Rows from block 9 of the image encoder of a small image captioner, named by matrix and row number. Rows with one number belong to one neuron. Each number is 128 + 32 x the weight over its row's rms, rounded and kept within 0 to 255. All counts start at 0. Numbers have three digits each.
After each neuron's rows are labels from the 100 images, of 14976, where the neuron reaches its largest size: "top examples" is what is common among them. Only what is clearly more common there than usual is listed. The data: simulated fluorescence microscopy of cells. In brackets: how many of the 100.
# gate: MLP gate (encoder.blocks.9.mlp.gate.weight, 512x192), inputs 0-63
# fc1: MLP up (encoder.blocks.9.mlp.fc1.weight, 512x192), inputs 0-63
# fc2: MLP down (encoder.blocks.9.mlp.fc2.weight, 192x512, transposed), outputs 0-63

gate.433:090090161139115070116163183104146152147170129093108186129171121145176172132151137121177083099162145183095074203091134144079168152139136144085140127096122115193133127136153108117148084057149163
fc1.433:164164108126120115118158124163098126154136145107131104115109133104069135094117085139068105114091080068166129150123080116127113126153120124128121083136152186146157131121063152158157086096150157
fc2.433:138156114068084109143144154115147144074183135143103117155124146091164085182078133148176150122112136110104149177143117121148174147159147085169164145167143151136133166139100098110131125030140147
top examples: long thin cells (100); cyan stain (94)

gate.117:125145166080092169117120144066121192121132095119089124122144111099120099114127107062158115098140111138157137121168105073119108112052138134128133131130097123116132139154160136124127137134156128
fc1.117:108164153097132131101095134148138119137123146167177135131148135140111178083163146216099146190111155168108103173093111104136109117120112096172120058135127128137141138097110081189092133127094133
fc2.117:152138134089105107122120051092111100135102144134129122098165114128092135106159094108144108101108120147170089145153093070138117147137099091120060141098077115185109097145091122115091127211076080
top examples: bright spots (92); few cells (83); cells: one or two (83); magenta stain (59)

gate.58:120140139088139112154025126117149102099112136119055146123124171161135152138121130127173113103151104160158101168152160101117141089135161180094116131126112128150132120132052160098136147133107081
fc1.58:119149117087167101141096161121158119137174104090136076118061094086151150131094126168113139089167140097094087149149173167129143167108120141117065125088119099181153144072119155169094076096127101
fc2.58:158154095097194121136181153107151107178079090107096078189081139116130118100101100097152121142164127094120090133090146185126135135076156152118128147152130135147119165145125122106177145117182166
top examples: membrane rim (96); cyan stain (94)

gate.173:118109180156133086105082102128118142131152110138137194122142111129144173152111154121167106111063052123090130157115077113117114068119161127130157138135159140157169103092142213052100111129177124
fc1.173:161163096104135206042149127187105139156153174079145100143149105100117115140117117125067109144142109165112073098134212162169134129132179172106111115122165083063165119112081136126129152158068153
fc2.173:125084105111088169151160134138161079139162132149135103055125130144125097193129161164124111106177093143187147102152117106161101151052119106055133088104122103152195126094124200110130136089131112
top examples: membrane rim (85); magenta stain (82); few cells (78); cells: one or two (78)

gate.1:111118109116147141099122091092128126117131097087125193149195094181127149076103126159116102102067086093174122132111141124103155134113127158143150152180144152123135100134060174159186097185127126
fc1.1:093113114168154084169084174134174116185095097051102128122125167106172096099139181142098149138131169118096200126153109117160147120132108131119108102085101120088149112159165092089140173101155125
fc2.1:127124124090056130200106209178100138175092101151122144084118153117102125159157131129119168108127146201142108117149167100125095099166077128096129140142099087083110128152131084108122151138153108
top examples: long thin cells (100); red stain (59)

gate.265:172114161149185099120126155147102135118137078087158087119144095140157136134122151070168072198215143163157140123129108135173188122144143121110171089156122052046186075138113128144123123115095112
fc1.265:098178076154063101121122137124186193127159138080167121136151063133151153169160103106134095186129183138220111088145106085064129130162188093102152103186079179150157115084119115098141063127092104
fc2.265:095136121058144189118126123138106133162113121099103211172111074097180113160159137149086150145129099139129075149076136058136119147138136113100110087164114120056079074167158141103141109114118127
top examples: bright spots (59); cells: three to five (57); membrane rim (40)

gate.479:134125141093133156113167131092066127072150128149204131110136124173089124167079151157099067147081108156160107167087171123118088126146125168101112184167160152092137145118145145158133111154206139
fc1.479:082164092172142102113111077104058173099180168097172143082173156088107147148181123129059175086116110118140071067121163164116172120121163103166100135107145148112114171112061157130104091133137151
fc2.479:135050116136035158109121118130113153186101151192145114147098162132154110122117124149114150108098141165156119113147111118141132118084081080157105133151149172171170198159091166120131107162140130
top examples: long thin cells (100); cyan stain (75); crowded (56); cells: ten or more (56)

gate.98:149160130149153068184104155131131158144134110082143104195096122106140134144114185131150149155187147094130103155163121142157173133151127125076096107125103086083147096099155088117109146114129104
fc1.98:149110058124099144129114097159038116158111086170176170173129144112089157093120100124081132102101162095064079058079157148122097167116080103176112150114138147131098166138108114130151087150110130
fc2.98:188094121072108189120120143062159098070164093103159057191177139094116103119098167122118116159103128119109147099060147110133146118164198157115105117153159131119135150110110157173167126158125218
top examples: membrane rim (100); crowded (84); cells: ten or more (84)

gate.5:116130121196151135095104089149187125134126104093126105142125113149110137157136128119121141085076068124115143148103130132062135170089135145162147128088138157108141133185147134128156198135142138
fc1.5:196130106174099109106131114097141099105175198167119133153144121125091116109124120126133203141095146151081050021118115149175160081120154109114181087107128129137115150173088062165172101106163095
fc2.5:160160172149154176130139119096095150133147118131126138079169151165135073174151137105201103081108091167172150102118136041171142110148126155116124060113158087094157171168121167126136166069157192
top examples: long thin cells (100); cyan stain (41)

gate.41:108117131113114144082066105178096109130152142142136160145205110218195167142076118148123118077101133115106114121103123108142170164154114111122142149164172130165169153089065134164104073155163162
fc1.41:109210139072125128133148179079099103127079168121105171104146094175129099095125142078189094164114147187132189126135141112123113182150110114145149113145086167132151122187168121140092132123117119
fc2.41:088140130142135154097086133105091163117169127177115096157150096135089126150119159150152077140119159062108164093110144156116110177095166140137144122112105126148115143093111145126105176134123140
top examples: long thin cells (100); crowded (98); cells: ten or more (98)

gate.62:139152101104155128093138159086143120084187139131094175112139148114149148177123127123110112066193077145060126168059129096092119155126159136146137139097128133092154122144090137161145119143165152
fc1.62:145168138173139076148111125109119172151151140111083115154083114143135097116133089175165093163079159112144113154103081137128162137154135100076157157088102138141104155101137109170122125133091178
fc2.62:150209051119158146126161139160131120144144093155116143113178128191158122127069126173127108107118171099089107086153107164148169130114101106136107076182120089117168111143036108129186110139109149
top examples: membrane rim (98); cyan stain (69); few cells (64); cells: one or two (64)

gate.151:176150180169149121140150197159091111158118143078148143131075114107162140131125123086124143156160095156128161178143111114155153108131122145122118083112060148066149100139158145093141173125131114
fc1.151:171185161102088160135145167119141132152130128134072113095197107124098132147092135105123148133154141114165155176147145134153117104108146180064165106093093070053160114111105134089146167086132121
fc2.151:105161098149128086155177104152090154169162100167114158112138131112123119145159109109156170062074109099107099138112133132176122162117075056121125095133146146155128090155148080096090112097178122
top examples: bright spots (98); cells: three to five (60); out of focus (42)